Rows from block 8 of a small image classifier, named by matrix and row number. Rows with one number belong to one neuron. Each number is 200 + 40 x the weight over its row's rms, rounded and kept within 0 to 999. All counts start at 0.
After each neuron's rows are labels from the 100 images, of 14848, where the neuron reaches its largest size: "responds to" is what is common among them; "lies over" is the class under the peak. Only what is clearly more common there than usual is listed. The data: made-up road signs on poles. In brackets: how many of the 100.
# u: gMLP up (value half) (model.blocks.8.mixer.u.weight, 336x256), inputs 0-63
# v: gMLP up (gate half) (model.blocks.8.mixer.v.weight, 336x256), inputs 0-63
# out: gMLP down (model.blocks.8.mixer.out.weight, 256x336, transposed), outputs 0-63

u.223,200,211,136,185,200,200,200,200,200,121,201,187,186,208,142,262,127,279,151,173,200,200,200,200,156,200,200,142,200,191,200,194,166,200,200,200,223,262,173,184,242,189,200,205,248,176,219,194,200,200,264,256,210,203,208,207,277,173,221,181,288,237,223,132
v.223,176,200,200,152,170,176,200,234,200,144,241,181,188,326,117,258,200,223,200,200,256,200,148,224,316,180,244,170,249,226,140,200,190,200,263,200,154,167,200,124,212,203,128,237,225,134,224,200,115,190,198,200,238,200,200,212,189,202,145,235,200,261,200,200
out.223,219,200,200,176,172,172,224,236,165,200,274,120,186,247,198,200,200,200,200,200,200,200,154,152,113,200,121,228,178,177,231,197,256,200,192,174,200,190,200,172,126,200,188,176,175,302,180,299,196,200,200,130,121,239,127,200,125,201,178,195,220,143,203,231
responds to: yellow face (60)
lies over: face (87)

u.282,200,194,160,243,163,200,200,195,228,159,200,219,213,190,277,209,240,199,123,236,200,223,200,200,200,205,200,200,200,164,201,200,210,279,206,219,201,211,217,165,106,123,65,200,229,139,176,196,170,200,158,200,223,200,200,133,200,200,198,200,240,209,235,200
v.282,185,239,200,204,246,285,129,200,190,199,200,114,264,149,200,200,126,246,169,115,200,186,158,244,192,216,200,199,258,177,172,275,209,291,200,243,198,200,200,200,200,216,200,176,226,161,264,214,134,263,200,167,157,95,200,280,184,177,226,190,130,212,243,200
out.282,200,175,277,200,186,215,205,264,202,200,227,200,205,200,221,219,201,223,292,200,142,233,200,213,200,200,200,178,136,237,190,123,200,174,266,200,255,200,221,200,200,228,191,144,236,220,179,228,189,187,138,200,200,200,200,200,149,200,200,119,89,216,173,200
responds to: brown face (66)
lies over: face (81)

u.315,230,193,201,156,200,200,145,200,148,200,216,200,219,219,168,200,134,200,206,152,200,159,298,240,213,200,254,124,220,284,150,252,200,214,200,175,188,200,212,200,200,200,257,200,200,190,200,210,158,158,200,200,241,297,240,182,199,222,200,248,189,222,165,200
v.315,131,192,200,166,226,290,200,200,161,200,200,104,231,257,200,158,200,264,259,200,200,172,155,200,302,164,135,200,200,200,183,200,185,195,101,125,116,158,237,200,221,200,200,185,141,200,200,210,228,200,273,200,236,200,200,168,200,209,200,200,200,135,212,169
out.315,200,200,280,200,200,240,200,153,213,203,274,225,178,183,208,184,200,232,220,195,237,200,181,178,200,200,200,169,242,200,306,200,246,200,200,151,161,200,207,155,150,229,127,180,200,191,200,175,200,200,140,170,200,200,200,200,200,200,250,200,200,196,262,200
responds to: teal face (36)
lies over: face (53); rim (26)

u.147,200,200,274,181,200,184,133,185,141,210,240,189,200,143,200,200,170,139,151,180,249,199,185,200,200,200,200,299,200,171,200,206,211,220,200,231,230,137,214,175,223,200,200,200,234,255,266,200,200,176,177,216,181,200,170,165,141,179,91,200,140,220,173,150
v.147,247,180,176,200,200,276,132,218,108,160,197,200,237,200,200,148,183,205,59,200,200,139,254,165,230,137,205,200,152,133,225,185,249,200,200,196,200,134,188,204,89,225,225,173,200,200,281,93,194,178,199,145,216,245,170,200,200,114,190,200,306,200,158,200
out.147,174,200,184,132,241,183,286,200,200,195,216,238,206,200,249,291,202,200,179,200,204,191,203,200,118,230,199,176,200,200,200,184,157,262,234,274,209,226,200,228,248,162,200,207,161,181,258,238,183,229,215,200,162,200,200,200,257,149,177,201,200,208,212,200
responds to: circle sign (52); red face (48)
lies over: rim (31)

u.269,200,208,198,251,200,200,200,170,255,200,216,200,157,106,248,200,200,200,246,124,164,179,117,162,244,245,200,240,179,165,199,266,252,200,187,200,243,193,128,190,291,123,200,254,200,236,173,200,244,200,89,200,200,219,199,238,200,211,200,200,216,225,127,200
v.269,190,208,224,262,200,200,172,154,169,286,261,178,200,200,200,231,251,200,276,253,200,247,200,164,200,218,101,163,200,233,261,138,167,214,125,243,188,200,128,134,200,149,133,200,200,160,200,241,224,200,219,200,200,200,153,258,200,159,243,143,188,159,198,143
out.269,155,197,183,200,134,262,251,178,180,223,200,200,142,290,200,200,103,200,113,200,246,198,169,200,200,241,198,205,200,157,200,170,102,200,245,110,200,229,200,200,200,200,190,153,200,220,193,200,150,200,200,132,230,200,197,200,176,228,241,200,238,200,273,257
responds to: circle sign (41)
lies over: rim (33)

u.262,200,199,233,261,137,200,207,200,243,200,134,265,244,188,200,170,200,247,142,200,202,200,305,189,200,241,200,132,194,249,227,226,200,200,225,159,200,220,200,191,216,200,200,200,142,164,238,162,200,200,277,219,143,200,200,200,209,192,200,200,200,168,270,197
v.262,182,180,153,150,195,219,200,91,223,113,292,200,213,161,200,178,213,143,200,200,206,203,200,270,286,195,200,324,200,200,200,200,243,200,200,159,176,200,230,222,240,155,222,119,213,200,204,117,261,226,149,235,200,119,118,159,216,200,200,240,167,220,200,151
out.262,220,147,150,156,264,100,225,200,262,202,162,216,241,169,265,209,182,180,249,140,200,204,210,178,280,200,220,287,309,188,206,228,191,173,197,200,200,186,200,238,268,200,118,177,220,200,200,184,180,188,277,136,200,200,198,200,218,200,161,183,110,188,212,180
responds to: purple face (60); teal face (25)
lies over: symbol (33)

u.102,200,218,200,280,176,178,173,154,284,200,196,153,183,137,114,163,251,200,257,156,200,200,145,198,185,156,263,169,248,200,217,200,200,166,200,194,243,226,200,102,200,230,140,244,200,252,150,177,212,145,200,278,231,256,178,119,160,200,200,230,200,172,200,133
v.102,220,200,137,258,172,161,170,186,250,200,189,154,160,200,200,209,200,200,205,203,107,200,212,188,227,200,169,186,211,199,169,157,200,253,228,232,200,200,216,200,193,248,200,200,209,232,200,272,201,215,200,200,192,252,187,207,199,200,225,255,200,166,200,187
out.102,244,165,155,167,158,329,126,229,223,149,208,234,186,243,214,203,245,140,200,105,224,218,219,224,236,200,209,206,200,200,200,222,200,189,200,233,200,228,207,145,273,240,210,179,200,234,187,151,294,146,200,200,199,200,200,230,200,214,205,252,200,131,152,205
responds to: purple face (56); hexagon sign (41)
lies over: face (69)

u.64,171,240,263,200,200,313,182,259,230,222,200,200,211,220,200,144,148,264,200,266,124,174,200,200,278,200,200,235,122,165,263,200,200,268,209,252,150,179,142,260,200,268,268,200,124,200,184,183,217,172,245,143,200,200,200,200,200,215,259,200,200,217,291,200
v.64,249,200,177,200,131,192,219,208,170,165,200,161,162,155,200,180,149,207,175,183,229,232,129,173,200,213,235,235,194,203,200,200,206,156,213,257,200,183,200,130,150,200,139,200,210,223,165,200,200,247,233,181,151,276,254,279,172,249,263,200,196,200,200,196
out.64,213,172,200,249,166,269,200,239,201,255,239,120,200,226,239,206,176,224,200,124,165,161,197,224,219,139,186,176,177,263,205,167,207,265,200,135,200,206,248,197,206,208,141,241,182,163,113,144,193,126,200,175,166,208,154,200,122,200,200,270,98,200,173,203
responds to: circle sign (98)
lies over: rim (39)

u.244,206,223,188,151,240,261,200,200,200,200,188,262,200,200,153,155,208,174,200,82,142,231,245,175,190,200,217,141,169,249,186,200,292,200,171,161,189,247,200,77,167,207,219,200,218,218,193,113,246,205,218,200,268,200,200,200,200,215,200,272,260,251,200,289
v.244,209,283,200,200,138,116,187,277,299,234,153,233,218,153,200,140,187,200,152,183,202,234,215,200,168,197,250,258,200,200,200,192,204,200,222,194,133,200,204,195,156,241,146,200,202,152,140,161,213,200,114,200,284,190,249,228,184,187,234,162,172,169,141,200
out.244,207,102,185,188,200,217,95,140,216,228,232,115,216,200,172,200,119,191,309,217,190,220,113,263,200,191,226,200,200,242,273,137,200,126,265,200,210,200,244,309,176,200,162,146,214,219,200,212,163,176,200,202,166,200,211,192,200,200,172,255,247,174,209,238
responds to: teal face (90)
lies over: symbol (65)

u.288,172,200,226,187,159,119,200,203,200,195,182,200,184,282,246,200,242,199,201,119,146,227,200,200,209,135,151,335,199,182,204,200,219,200,235,220,186,181,151,116,199,179,175,200,180,230,215,259,190,148,200,200,200,200,171,200,206,200,209,200,175,250,200,155
v.288,200,200,128,200,208,254,218,267,200,200,127,210,212,213,120,167,200,200,200,169,200,200,200,180,133,66,192,290,198,164,200,184,200,241,238,284,220,116,272,200,251,139,261,200,223,163,234,190,109,200,245,251,223,282,200,211,200,175,200,203,221,200,174,200
out.288,258,200,200,200,119,200,192,200,200,241,293,160,200,237,200,306,172,212,200,276,200,200,198,200,200,200,200,182,171,232,201,200,230,253,200,269,247,224,247,200,241,200,199,190,200,156,238,154,301,138,184,200,200,200,237,245,214,179,131,200,154,99,245,149
responds to: brown face (89)
lies over: face (100)

u.185,150,169,200,227,200,200,200,200,200,223,212,259,200,228,119,273,200,264,200,238,200,179,200,185,249,224,147,224,152,186,173,283,182,200,200,206,177,163,154,263,252,228,123,200,168,209,178,189,254,179,200,245,200,216,176,244,212,200,227,148,198,232,200,247
v.185,200,182,187,209,231,200,217,171,125,184,134,200,228,200,200,206,200,200,200,200,200,235,110,203,168,200,153,160,241,200,200,200,213,189,155,200,183,149,285,249,200,200,144,200,200,177,200,240,288,197,92,261,259,218,203,200,268,109,200,200,173,200,189,241
out.185,200,200,108,200,199,212,192,175,200,200,200,200,200,200,187,200,200,200,200,200,200,203,185,200,152,235,198,200,228,212,200,222,244,241,200,242,200,200,241,67,200,158,311,125,200,200,200,196,200,198,305,157,115,172,219,252,212,202,204,136,200,135,190,200
responds to: circle sign (48)
lies over: rim (30)

u.2,200,265,200,162,200,190,176,253,249,200,180,143,226,200,270,145,282,157,166,133,200,200,164,200,199,197,200,228,193,224,174,192,176,267,162,151,181,139,161,200,204,200,229,200,290,201,54,105,258,209,95,200,224,249,200,232,163,285,186,157,200,200,165,151
v.2,200,184,293,200,200,200,200,142,308,187,159,177,200,223,157,181,179,201,200,174,200,113,238,204,277,200,191,200,263,151,157,192,219,234,202,148,259,200,262,162,171,223,200,270,200,200,238,207,171,199,168,200,174,266,133,225,204,200,244,274,200,278,171,115
out.2,200,216,200,200,315,277,167,241,200,189,200,200,200,209,200,200,135,200,196,130,200,233,200,217,140,122,206,200,290,249,190,185,213,201,200,200,254,216,200,200,140,200,226,235,236,253,177,186,233,245,149,76,138,191,200,217,215,243,251,200,219,183,178,200
responds to: teal face (32)
lies over: face (77)

u.214,123,102,200,139,221,197,251,174,214,217,200,200,184,164,200,206,193,237,200,182,203,160,200,200,200,180,231,200,192,159,237,200,227,167,294,200,200,200,81,235,278,262,201,137,200,212,226,209,227,254,201,229,154,254,200,200,339,218,183,200,193,226,238,188
v.214,200,200,110,179,200,266,221,177,200,283,149,216,290,237,124,99,162,200,142,200,136,56,134,200,264,200,145,200,200,224,171,213,153,116,164,229,200,195,235,252,208,180,127,179,240,200,200,244,200,198,200,178,200,215,185,186,124,271,200,133,200,170,126,231
out.214,185,200,122,218,300,200,176,205,140,200,260,250,200,245,147,200,290,254,220,169,194,162,200,192,200,146,171,200,200,323,226,246,140,182,78,154,200,200,204,200,244,287,195,227,200,225,200,248,172,195,97,186,144,169,176,178,131,200,78,247,191,200,164,330
responds to: circle sign (51)
lies over: rim (26)

u.28,231,200,259,252,200,230,149,219,200,184,176,191,200,232,222,200,191,250,200,143,202,250,255,177,123,202,193,238,166,205,240,200,240,153,200,111,158,187,200,192,200,269,200,129,200,120,223,200,183,178,241,129,159,256,193,112,222,200,200,169,151,200,200,288
v.28,200,283,139,200,200,222,199,211,225,227,169,207,106,263,173,175,213,235,200,200,147,200,200,182,251,163,272,200,251,200,178,268,139,223,151,186,217,83,179,200,230,200,220,202,200,174,197,200,208,309,253,200,283,225,203,200,179,200,231,234,266,210,200,237
out.28,95,210,200,246,200,200,247,57,201,183,246,144,232,200,147,181,200,139,254,190,162,200,275,226,200,200,142,200,240,200,200,200,200,133,167,203,116,200,229,200,177,158,133,233,200,194,200,224,189,142,200,239,208,200,220,200,181,200,200,106,169,200,238,187
responds to: brown face (99)
lies over: face (70); symbol (27)

u.139,207,200,169,254,154,157,198,225,72,198,222,164,183,238,232,190,270,316,224,273,202,220,200,223,164,240,262,189,200,200,135,216,265,147,200,236,200,180,235,172,210,195,200,211,200,155,183,201,233,233,189,172,229,222,145,200,94,248,168,164,177,200,200,173
v.139,200,174,220,200,225,200,100,200,88,197,313,200,210,221,200,207,279,243,185,239,213,172,142,248,200,158,186,92,219,200,200,200,137,263,245,200,264,169,181,170,215,213,172,296,261,199,171,91,238,218,145,285,200,178,196,200,168,238,173,207,229,200,200,220
out.139,200,200,200,132,148,200,200,96,186,293,179,248,200,198,200,216,200,200,204,139,200,259,176,203,146,215,200,169,200,104,200,124,144,188,229,154,200,188,200,176,211,140,162,193,107,117,229,344,170,143,230,200,272,162,200,308,200,202,232,237,184,200,215,167
responds to: yellow face (98)
lies over: symbol (64)

u.191,200,200,200,200,200,206,200,200,227,188,260,267,200,157,200,200,175,201,140,200,131,287,181,184,200,122,160,231,200,232,206,147,268,135,200,208,200,185,224,154,180,308,161,211,248,201,155,266,200,200,200,200,195,197,226,234,232,239,171,210,250,274,128,219
v.191,185,200,237,200,230,209,221,125,110,200,200,166,200,200,174,222,183,236,121,143,116,179,206,200,217,204,200,254,240,200,200,244,192,171,231,221,175,200,174,185,200,206,200,163,200,197,235,225,173,200,223,195,224,244,91,174,200,156,263,175,132,245,221,186
out.191,264,200,200,212,270,221,223,200,200,244,155,200,198,200,259,200,178,210,207,168,271,134,268,172,202,147,273,233,161,131,200,200,211,200,239,194,214,238,105,181,129,200,170,195,282,200,198,200,200,217,200,200,330,200,251,167,200,221,158,133,150,200,225,229
responds to: teal face (63)
lies over: face (69)

u.264,192,296,274,163,200,200,210,268,200,169,165,170,191,200,225,200,140,154,200,200,220,200,199,200,162,175,235,200,178,203,200,227,200,200,217,200,185,219,200,200,201,200,200,143,106,206,239,146,300,200,150,237,241,251,200,191,250,150,111,309,200,234,175,183
v.264,88,216,209,179,164,232,242,268,232,200,200,214,200,145,133,200,280,228,200,200,249,158,200,140,236,203,200,216,200,219,200,237,240,158,152,200,205,156,200,193,200,278,200,200,250,200,83,210,251,140,245,200,146,200,198,152,200,200,253,223,260,202,216,201
out.264,215,231,200,265,273,200,166,200,244,180,200,162,200,200,200,148,200,200,200,233,200,242,200,188,172,199,173,200,123,160,170,200,186,234,128,212,219,200,146,237,157,200,187,273,179,281,119,218,183,183,282,275,193,200,200,200,75,200,200,200,200,197,187,200
responds to: teal face (99)
lies over: symbol (58)

u.247,215,200,79,194,179,167,234,95,200,200,200,152,158,151,200,200,200,189,245,260,264,261,132,147,154,141,168,281,200,161,173,162,200,174,200,200,231,200,200,157,134,169,262,198,141,266,214,241,137,200,172,226,200,218,291,113,200,200,200,200,200,285,200,200
v.247,215,181,239,200,200,211,114,200,105,195,229,220,200,136,200,197,200,200,200,200,200,161,200,179,200,200,204,200,161,194,181,256,206,200,200,299,215,116,200,108,201,166,236,130,200,200,200,159,200,168,230,200,200,200,238,149,194,200,158,272,153,242,151,162
out.247,107,200,200,220,189,292,133,227,333,235,226,127,215,171,169,177,200,227,126,109,200,200,140,128,200,185,213,200,200,234,142,180,218,239,190,235,193,200,200,138,155,260,166,263,189,164,197,160,178,193,143,241,268,195,208,184,200,158,200,180,196,222,200,200
responds to: circle sign (53); blue face (31)
lies over: face (83)

u.253,269,129,180,232,193,192,152,227,221,161,129,155,255,225,222,236,211,164,171,200,160,212,200,200,200,200,129,178,200,181,224,195,122,200,179,206,179,163,200,213,242,147,199,180,158,122,200,139,164,161,200,200,165,200,200,206,217,207,200,200,201,184,177,249
v.253,261,130,214,185,197,245,192,200,200,180,198,200,200,228,200,214,225,235,200,122,200,173,246,308,218,194,233,146,188,164,263,200,230,206,190,198,200,200,122,147,163,232,200,200,187,190,158,244,252,200,151,288,201,200,258,200,198,324,248,183,178,220,158,177
out.253,278,200,134,215,200,120,184,200,163,200,190,200,210,200,234,202,234,221,178,246,200,104,213,212,200,200,200,257,200,197,200,173,200,200,142,156,90,246,217,200,175,178,153,257,200,200,200,197,285,166,184,178,192,194,127,164,186,200,200,172,200,200,200,200
responds to: purple face (49)
lies over: rim (36)

u.150,169,200,200,216,204,164,228,313,200,200,200,256,224,200,231,286,200,228,183,244,178,227,200,186,200,149,214,200,200,152,176,200,278,222,145,236,162,236,129,203,227,200,197,200,311,203,233,201,200,208,217,210,185,219,71,186,192,218,173,200,176,214,176,111
v.150,200,277,163,239,238,186,286,139,183,205,140,288,134,203,204,241,225,145,250,200,227,106,191,259,185,176,218,224,244,142,123,225,200,197,159,157,128,292,253,200,236,200,211,226,302,150,200,200,193,127,200,219,200,198,249,200,270,200,234,304,274,258,200,221
out.150,200,133,167,207,101,181,200,200,134,181,200,225,193,207,231,200,169,184,178,271,177,155,229,200,200,142,198,209,200,169,241,200,209,126,156,166,74,200,202,230,192,200,249,221,200,200,259,116,197,241,187,178,200,230,177,200,157,164,210,117,137,200,199,143
responds to: brown face (37)
lies over: face (73)

u.171,200,244,102,200,229,206,200,137,169,177,155,250,200,120,162,222,237,120,228,210,286,215,200,281,200,222,213,200,200,252,203,200,190,200,200,258,194,254,210,189,261,180,237,123,199,172,200,200,174,200,280,203,114,171,82,200,200,227,200,213,187,306,215,272
v.171,200,213,165,200,181,197,148,200,80,212,200,200,160,240,104,200,305,146,200,72,236,200,216,218,193,156,168,200,139,201,206,200,237,200,200,222,268,258,200,200,181,274,200,200,200,207,245,183,242,230,110,133,200,200,200,186,151,223,200,193,173,181,240,203
out.171,240,200,235,200,200,200,200,174,224,160,124,290,249,200,200,161,248,199,223,175,207,165,200,174,200,202,260,161,200,260,160,218,282,223,200,168,201,242,159,130,200,165,244,242,145,200,209,163,180,203,138,200,234,249,232,203,189,280,220,259,208,209,220,157
responds to: purple face (100)
lies over: face (62)

u.120,220,200,180,285,126,95,241,191,200,200,111,200,200,216,200,68,200,200,200,200,200,200,237,200,200,200,101,200,181,147,200,217,200,200,249,200,200,200,301,200,200,200,200,207,200,200,200,266,155,173,145,162,200,200,200,198,200,277,163,200,144,181,200,200
v.120,200,289,134,266,200,200,154,200,200,200,141,171,200,200,200,114,200,264,200,200,200,200,200,200,200,200,230,200,200,200,200,200,309,200,200,131,149,200,176,200,200,200,200,200,200,200,200,200,200,200,200,200,200,110,200,200,200,200,200,200,200,200,258,220
out.120,200,208,200,200,259,200,227,200,200,200,202,200,167,243,200,200,200,200,200,200,200,138,200,200,271,180,276,284,234,249,174,235,252,227,200,123,200,175,200,200,183,143,171,148,269,200,200,147,250,200,200,221,200,200,223,200,196,200,220,200,386,135,200,200
responds to: teal face (49)
lies over: face (77)

u.38,200,219,150,103,207,230,153,200,130,197,227,221,200,254,60,200,172,240,200,183,37,200,160,211,246,159,157,200,209,239,175,313,241,173,200,189,188,216,149,199,246,200,200,200,244,249,200,250,200,200,200,200,295,130,171,127,200,210,200,294,200,206,200,160
v.38,200,205,163,151,200,223,200,99,162,218,238,200,200,202,110,202,200,189,219,268,200,200,245,200,265,200,208,133,205,200,203,264,162,173,187,200,200,200,171,200,219,200,200,181,264,200,189,200,200,129,200,200,200,200,200,200,200,200,267,200,63,183,182,233
out.38,196,164,200,200,200,162,171,138,202,255,200,191,133,235,200,256,281,200,202,200,200,229,200,200,200,200,200,178,185,202,300,186,200,159,217,200,202,246,157,237,133,200,200,118,200,188,200,200,200,200,209,200,209,200,201,245,165,252,205,213,200,279,200,179
responds to: purple face (77)
lies over: face (93)

u.157,247,200,279,155,159,242,176,200,200,248,182,250,200,222,209,251,181,199,301,200,186,127,125,163,180,123,200,152,203,200,200,200,216,208,264,200,189,200,195,245,139,297,200,200,200,262,200,236,90,128,233,106,200,200,174,301,200,184,200,200,104,200,220,200
v.157,200,301,200,200,200,200,301,200,292,190,200,200,218,245,171,200,183,200,207,106,200,227,200,200,113,200,200,95,215,175,338,200,200,200,200,200,200,200,310,200,200,189,200,200,95,284,200,179,200,283,148,192,200,125,200,200,200,141,200,200,247,200,31,149
out.157,258,200,236,226,200,200,203,210,193,200,200,248,200,200,200,236,141,222,130,172,210,204,264,153,283,262,200,209,182,200,266,200,163,200,200,200,158,187,225,133,184,200,192,201,265,200,189,160,290,200,198,200,200,200,227,200,351,200,200,200,200,222,154,115
responds to: yellow face (87)
lies over: face (94)

u.69,171,142,247,121,200,205,222,192,217,192,200,279,200,192,206,200,252,204,141,169,214,302,166,193,190,209,197,229,192,192,249,177,176,200,130,170,232,241,196,202,80,111,108,170,220,200,200,200,245,241,211,200,205,202,120,199,251,148,176,200,244,185,211,238
v.69,182,198,185,200,196,200,200,147,187,200,261,200,209,223,195,263,194,200,237,216,203,172,238,137,168,72,151,258,195,164,267,200,259,183,256,232,139,200,200,188,200,167,206,220,200,200,200,200,236,131,282,200,166,198,156,108,200,200,153,124,185,282,200,200
out.69,200,200,231,146,188,214,200,198,200,200,143,200,262,249,199,200,128,200,200,187,200,161,196,258,159,129,213,186,269,200,150,177,171,243,213,211,142,186,265,200,200,200,180,200,200,187,198,210,264,226,311,244,213,134,234,200,223,259,200,196,246,200,200,207
responds to: brown face (100)
lies over: face (62); symbol (38)

u.263,183,219,200,248,267,267,224,215,200,200,209,214,200,205,200,278,200,200,308,189,250,200,200,294,200,211,200,267,238,200,172,152,200,251,202,255,176,153,240,199,147,277,267,128,282,169,195,200,249,200,221,216,200,150,220,221,200,214,153,159,242,210,125,200
v.263,200,200,290,230,200,288,198,184,200,273,144,200,200,200,200,200,155,200,154,192,200,274,257,153,180,242,200,132,167,194,200,209,200,242,200,200,91,190,157,150,200,200,200,209,200,200,200,186,200,274,199,200,200,200,225,200,200,200,133,200,108,200,239,200
out.263,200,200,149,200,200,128,200,266,200,177,173,158,267,200,200,83,200,200,200,267,234,242,246,100,145,211,200,166,209,161,176,270,200,151,135,159,200,200,230,243,200,181,233,194,200,200,209,200,189,231,173,85,165,200,200,176,162,200,219,200,200,77,200,200
responds to: purple face (31)
lies over: face (60)

u.210,200,200,328,200,200,161,188,200,241,167,208,200,192,168,200,133,113,228,200,177,200,200,81,160,266,200,237,179,200,285,200,200,154,112,99,200,177,227,234,200,200,223,200,96,174,200,200,232,205,215,188,216,186,126,271,324,200,200,200,156,200,252,209,200
v.210,200,200,210,215,313,200,200,262,233,274,177,226,200,200,200,200,200,200,282,200,200,200,200,200,174,200,200,258,200,200,148,200,188,200,273,263,200,200,200,219,200,164,182,143,187,200,200,200,222,200,200,110,242,200,200,200,212,200,200,196,163,200,200,200
out.210,99,200,147,275,200,181,306,235,200,141,200,200,240,200,200,191,200,310,200,161,200,204,173,140,200,226,165,183,200,160,217,221,200,200,205,297,149,91,142,201,242,94,250,170,268,175,200,226,129,200,128,200,203,209,237,204,200,246,66,200,200,200,200,166
responds to: teal face (49)
lies over: face (78)

u.192,164,221,200,200,246,191,220,243,203,200,284,211,264,200,200,135,158,168,167,230,200,173,243,161,207,200,250,179,205,200,198,332,130,167,200,257,135,200,137,200,225,223,229,200,193,200,205,161,200,200,200,200,129,115,162,232,200,195,200,185,176,131,178,312
v.192,200,200,122,220,182,246,89,214,180,200,258,145,307,248,200,218,223,200,200,173,277,200,200,175,250,200,200,199,200,200,200,200,222,200,200,183,200,200,200,104,200,247,200,194,132,200,261,176,146,200,192,297,211,200,274,126,142,200,166,172,200,194,200,190
out.192,211,230,167,146,179,198,203,200,200,194,165,256,231,128,156,233,200,200,200,105,159,196,200,263,200,277,129,268,223,224,200,200,259,200,179,200,200,111,200,200,179,249,247,115,178,234,275,202,200,117,138,270,138,200,147,162,200,234,200,200,149,197,174,174
responds to: purple face (46); blue face (28)
lies over: face (65)

u.18,156,200,238,234,200,276,240,156,185,149,200,200,221,202,200,200,200,184,278,167,228,310,200,166,200,200,179,234,224,178,167,175,228,219,200,276,215,200,176,186,213,200,148,219,200,224,270,148,174,200,209,181,236,200,226,200,168,200,168,186,177,245,200,189
v.18,222,144,199,200,200,277,200,234,200,200,211,222,182,200,121,198,123,172,200,195,202,225,245,228,183,284,84,200,238,200,184,172,188,200,214,200,249,200,224,82,246,197,305,231,180,201,200,229,265,208,216,128,182,238,167,112,144,112,200,121,200,214,236,200
out.18,217,106,200,216,200,206,200,221,221,205,194,120,162,200,207,189,224,200,200,191,218,191,195,200,126,200,207,271,200,251,200,128,198,163,181,210,179,200,189,243,200,200,147,200,226,177,223,200,215,200,181,260,251,217,177,194,200,276,250,196,200,210,200,200
responds to: brown face (81)
lies over: face (85)